Weights of a small image classifier.
Training: ademamix at rate 0.00047, 31100 steps, batches of 128, held-out accuracy 100%.
Data: 97500 training examples, 40.8 epochs.
Rows from block 7 of a small image classifier, named by matrix and row number. Rows with one number belong to one neuron. Each number is 128 + 24 x the weight over its row's rms, rounded and kept within 0 to 255. All counts start at 0.
After each neuron's rows are labels from the 100 images, of 14976, where the neuron reaches its highest value: "top examples" is what is common among them; "place" is the part of the image that holds the peak. Only what is clearly more common there than usual is listed. The data: streak pictures of flow and ridge fields. In brackets: how many of the 100.
# fc1: MLP up (model.blocks.7.mlp.fc1.weight, 768x192), inputs 128-191
# fc2: MLP down (model.blocks.7.mlp.fc2.weight, 192x768, transposed), outputs 128-191

fc1.142 [ 95 101 126 142 121 154 113 127 164 146 107 198 166 151 129 154 160 107 129 146 119 138 142 122 158  79 120 117 162 104 156 138 123 133 144 132 111 105 163 129 118 163 112 125 119 136 138 128 180 147 139 127 105 126 121 119 104 145  89 135 147 150 131  89]
fc2.142 [115 125 199 133  76 123 133 112 122 166 150 126 152 134 113 129 119  91 164 120 130 144 130 178 157 132 118 128 134 164 132 118 138 164 127 213 140 126 162 153 161 127 110 147 120 155 160  96 106  86 124 101 120 154 124 113 121 106 100 126 132  87 129 126]
top examples: parallel (82)
place: bottom right (71)

fc1.730 [145 116 158  95 161 165 129 152 151 108 109 163 113 142 169 140 107 114 134 141 103 102 106 117 132 148 124 139 101 115 134 116 133  94 126 131 112 121 105  75 135 138 128 186 104 111  92 143 127  52 120  96 135 150 110 141 176  90  97 121 127 151  97 149]
fc2.730 [170 117 111 127 108 134 145 106 136 155 131 109 135 131 139 129 148 104 143 154 120 119 127 139 136 147 145 145 178 130 122 111  98 154 113 191 139 127 113  64 154 131 152  88 133 131 100 117 114 109 122 141 143 158 138 141 150 118 118 121 115 111 175 100]
top examples: spiral (66)
place: top centre (68)

fc1.380 [128 126 110 140 147 144 106 166 126 145 150 122 133 132 131 107 173 118 150 217 119 103 132 149 118  83 134  95 158 116 166 111 144 130 184 131 156 110 167 126 135 144 131 143 123 160 121 143 158 127 121 155 138 107 139 102 109 164  79 127 136 106 112  76]
fc2.380 [115 171 116 150 133 126 118 163 121 110 122 115 144 134 145 124 125 164 110 138 114 166 153 109  95 105 118 149 146 204 115 122 140 132  99 120 128 156 123  74 136 124 101 178  63 112  92 175 115 142 133 117 139 155 110 147 176 112 142 122 101 142 108 108]
top examples: loop (75)
place: bottom left (91)

fc1.264 [116 125 127 124 155 138 111  91 148 122 108 145 140 120 180 133 146 149 126 168 103 106 145 127 156  72 117 117 142 126 154 118 147 136 123 139 122  84 156 133 109 137 132 130 119 133 118 141 167 122 102 148 158 121 146 112  77 140 136 124 109 176  83 100]
fc2.264 [116 170 129 163 148 118 130 164 139  97 120 143 132 153 134 114 148 142 104 128 118 144 146 121 114 134 115 125 110 188 109 118 157 178 101  80 124 137 143 137  96 127 102 125  99 106 138 132 126 163 128 131 124 140 126 145 169 147 113 139 111 204 136 112]
top examples: parallel (89)
place: top right (85)

fc1.515 [150 135 143 107 139 120 110 115 141 120 152 175 191 164 102 128 123  83 131 124 102 120  98 124 130 150 149 128 110 134 114 105 122  68 128 140 145 106 128 119 178 111 158 141  56  89 107 130 134  97 116 135  97 130 123 132 149 143 150 130 132 159 145 122]
fc2.515 [ 87 156 100 134 165 103 127 165 116  63 127 108 125 141 120 114 151 198 111 146 129 178 135 132 110 144 149 145 162 146  97 136 140 147 122 110 117 144 128  90 119 129  89  93 133 117 125  93 134 137 134 151 128 123 110 135 113 143 134 157 128 141 125 118]
top examples: pair of whorls (100)
place: bottom right (56); middle right (44)

fc1.334 [114 110 126 136 149 138 100 142 144 186 134 130 132 152 130 141 153  85 139 169 112 128 141  96 139  76 118  88 155 103 144 129 137 140 113 122 140  99 128 120 129 102 140 110 124 100 103 158 189  86 107 128 121  94 126 136  45 122 113 115 123 124 109  99]
fc2.334 [139 145 132  99 117 123 127 163 112  98 122 109 130 130 137 119 142 177  95 145 130 174 142 123 116 123 113 121 115 175 101 103 154 146 139 174 132 126 146 114 109 138 135 145 119  63  86 166 132 152 122 140 127 131 148 153 150 133 118 134 113 124 171  97]
top examples: waves (62)
place: top right (70)

fc1.471 [101 112 125 133 151 126 118  89 131 155 102 129 139 124 161 142 155 107 126 157 109 114 171 149 142  89 126  78 127 131 148 130 139 141 169 127 112 107 116 127 134 117 144 151 133 115 114 113 175 112 110 154 140 102 134 106  67 112  89 110 136 169  94 104]
fc2.471 [170  94 147 122 110 158 124 106 139 134 158 133 136 108  95 100  99 139 158 165 149 118  94 131 149 127 129  84 101 127 124 156 134 121 141 153 134 111 118 139 127 127 144 170 142 144 117 162 120 118 113 134 135 152 158  98 122 138 112 118 129 105 125 143]
top examples: delta (53); whorl (27)
place: top right (71)

fc1.755 [108 163 126 122 105 164 148  54 129 107 132 128 127 131 138 104 137 134 162 194 114 123 109 125 126 145 116 149 128  83 114 119 130  99 134 119 111 105 103  64 130 149 123 130 115  95 107 136  99 117 117 132 133 128 105 107 166  95 113 132 177 148 148 111]
fc2.755 [167 124 142 129  95 139 113 120 129 117 150 117 129 132 125 108 145 140 147 137 127 112 135 149 123 136 111 130 111 182 117 131 129 143 123 183 130 126  98  89 158 137 147 128 117 130 114 133 109 106 115 131 155 147 138 123 112 139 118 120 105 119 160 103]
top examples: loop (48); whorl (39)
place: top right (95)

fc1.386 [109 111 146  70 137 140 107  96 162 104 134 122 145 110 125 134 145 145  96 140 119 134 124 168 119  71  96 136 138 105 151 121 168  93 169 135 105 102 121 125 123 131 163 120 151  84 135 109 130 163 137 124 155 110 116  98  91 100 123 135 126 132 126  71]
fc2.386 [126 159 122 108 120  87 135 125 142 114 140 127 150 143 148 126 160 106 130 128 104 129 158 150 118 153 136 167 141 132 104 104 141 159 134 176 119 136 131 101 134 126 126  79 115 129 117 123 126 100 121 136 133 155 109 144 137 115 117 141 108 127 172  90]
top examples: waves (100)
place: bottom right (63); middle right (32)

fc1.341 [103 124 150 120 149  92 131 137 151 145 114 157 124  96 119 128 155  92 114 142 125 127  95 124 109  92 135 130 115 101 112 125 156 116 153 104 109 120 174 138 152 100 139 155  80 112 140 160 178  91 110 121  90 131 129 128 106 167  98 175 132 149 160 115]
fc2.341 [162 108  96  85 151 104 146 170 122 143 149 117 128 149 134 152 120 100 147 136 121  95 131 140 119 112 145 146 142 116 128 127  81  85 166 191 134 130 112  99 133 152 127  89 131 174 129  71 139 126 134 136 154 115 104 135 143 146 157 126 128  88 126 125]
top examples: pair of whorls (65); source (34)
place: bottom right (77)

fc1.250 [105 112 102 121 139 144  89  96 158 118 112 201 168 158 121 104 144 109 125 152  93  94 145 128 166 112 126  55 123 104 135 117 144 115 151 130 122 120 151 118 107 131 154 138 129 117 134 105 149 131 111 128 160 137  77 127  90 106 111 172 128 103 117 118]
fc2.250 [126 120 133 149 129 138 132  96 125 112 162 137 121 128  86 125 120  66 179 121 129  89 120 176 135 131 129 154  95 154 135 144 125 150 129 154 140 129 121 141 142 120 147 159 109 146 117 173  98 153 126 114 166 156 131 130 144 133  91 129 116  90 122 135]
top examples: spiral (49); waves (29)
place: middle right (42); top right (28)

fc1.232 [106 122 109 132 166 135 116 138 143 173 115 134 154 149 116 156 146 108 118 164 121 117 143 137 138 107 136 100 175 134 136 134 122 128 168 196 145  92 112 155 136 110 155 123 111 143 122 134 182  86 117 125 156 113 138 122  54 140  93 129 115 172  91 110]
fc2.232 [147 133  54  70 132 112 135 115 116  98 139 120 113 156 153 115 168 142 132 140 129 116 149 123 108 119 137 158 137 110 152 124 112 105 134 156 126 127 120 106 127 133 141  73 129 130 143 146 164 119 128 122 122 127 144 150 134 114 165 139 101 116 123 131]
top examples: delta (69)
place: top right (53)

fc1.569 [113 142 141 105  99 162 115 190 121 117 126 122 120 149 129 109 167  85 141 158 126 137 113  99 143  76 128 114  84 153 137 109 125 159 141 142 144 119 128  96 119 117 145 123 147 144 112 140 128  69  86 145 107  89 100 139 103 140 111 152 101 120 119  90]
fc2.569 [136 138 124 109 130 128 146 125 132 193  95 119 139 127 123 108 137  77 120 152 144  84 129  93 134 118 151 159 156  70 121 128  99 143 124  98 120 134 132 109 137 115 108 149 133 147 138 150 131 136  91 127 125 211 133 145 176 136 153 124 106 114 109 138]
top examples: pair of whorls (62); delta (35)
place: middle right (61); top right (38)

fc1.724 [111 137 148 121 142 135 123 136 110 132 156 135 123 161 154 150 164  57 132 129 118 142 129 135 131  80 114 121 160 148 123 125 122 132 145 209 145 115 103 143 121 100 142 163 158 140 119 105 156 131 105 137 103  79 103 113  64 144 143 109 137 116 131  96]
fc2.724 [149 128  99 127 135 132 140 172 111  93 111  94 125 125 129 118 144 160 110 132 123 168 119 172 125 110 130 116  95 121 102 120 106 123 147 173 172 121  83 129 132 131 136 141 134  75 113 102 131 134 142 137 142  92 122 114  92 135 117 134 142 130 150 112]
top examples: pair of whorls (52); delta (31)
place: bottom right (67)

fc1.189 [107 115  86 101 139 131 101 112 145 100 145 140 132 122 152 111 128 132 164 177 107 127 146 111 147 147 125 109  91  78 135 114 143 118 130 101 122 103 118  65 137 126 114 150  36 122 105 111 138 130 120 139 129 125 145 115 169 133 154 135 166 125 119 132]
fc2.189 [143 149 109 112 121 124 128  95 136 151 153 109 119 149 116 131 121 103 139 138 128 137 129 164 124 137 127 130 140 152 123 121 121 129 102 134 133 146 144  76 130 143 134 124 104 112  92 143 113  95 151 133 151 138 130 137 196 138 143 129  87 162 122 101]
top examples: loop (26)
place: top right (81)

fc1.248 [ 92 122 144 114 124 114 113 144 164 142 103  89  76 150 140 150 159  88 110 135 180 136 114 148 124 105 184 123  99 151 104 195 159 129 159 129 149 127 107 125 126 124 142 138 131 117 110 156 137  78 141 128 116 145  80 183 114 137  97 127 108 127 157 138]
fc2.248 [135 112 129 103 131 114 155  99 127 157 139 118 147 131 133 148 110 117 134 146 129 124 125 108 123 121 138 148 212  72 140 117  96 137 134 141 115 129 156  58 158 126 137  68 135 178  99  82 142 113 111 141 135 145 132 139 119 115 128 117 114 119 142 134]
top examples: pair of whorls (83)
place: top right (72)

fc1.688 [114  90 131 123 154 126 105 128 146 189 130 139 132 138 156 118 166  90 133 147 105 143 169 147 141  70 145  81 139 112 130 156 136 122 137 124 127 108 100 111 142 104 107 135 135 143 116 132 186 131  88 134 114 102 135 119  55 123 108 105 121 168 133  94]
fc2.688 [123 108 109 126 107 132 134  97 148 139 149 124 147 128 129 145 126 156 154 171 126 117 137 139 136 140 139 146 187 135 128 143 115  89 136 177 131 136 124  77 150 120 133 114 129 147 113 115 122  98 124 126 163 136 109 117  89 129 108 123 136  56 121 107]
top examples: delta (54); pair of whorls (30)
place: top right (60)

fc1.333 [126 145 113 127  85 144  89 119 120 133  95 125 163 128 161  93 171  99 146 154 125 122 120 147 123 122 123 143 116 136 131  98 149 133 144 113 144 120 125 109 175  92 129 163 107 144 143 128 133 103 112 163  87 128 105 124  83 112  94 141 103 154 134  98]
fc2.333 [131 129 109  88 134 104 138 122 128 112 179 108 127 145 132 121  95 133 139 136 117 127 145 146 129 114 121 142 206  81 138 135 107  78 122 104 115 162 154 128 149 115 122 103 115 133 115 127 143  61 120 127 111 175 107 150 183 113 162 135 102  81  81 142]
top examples: pair of whorls (97)
place: top right (67); middle right (30)

fc1.351 [ 96 207 171 129 133 143  93 169 164 107 128 142 157 153 127 109 133 167 147 151 112 127 118 151 120  80 112 131 161 160 153 105 132 127 148 141 153 120 114 103 130 118 156 123 132 111 128 143 120 143 125 151 144 139 154 131  57 151  98 151 127 118 142 137]
fc2.351 [129 139 118 131  99 108 124 185 129  85 135 126 150 149 131 105 155 212 136 145 117 158 146 139 115 151 128 123 117 197 111 114 149 140 139 163 126 134 135 169 141 130 115 117 122 115  97 124 119 121 137 124 128  99 118 129  99 107 108 147 116 116 149 100]
top examples: waves (100)
place: top left (73)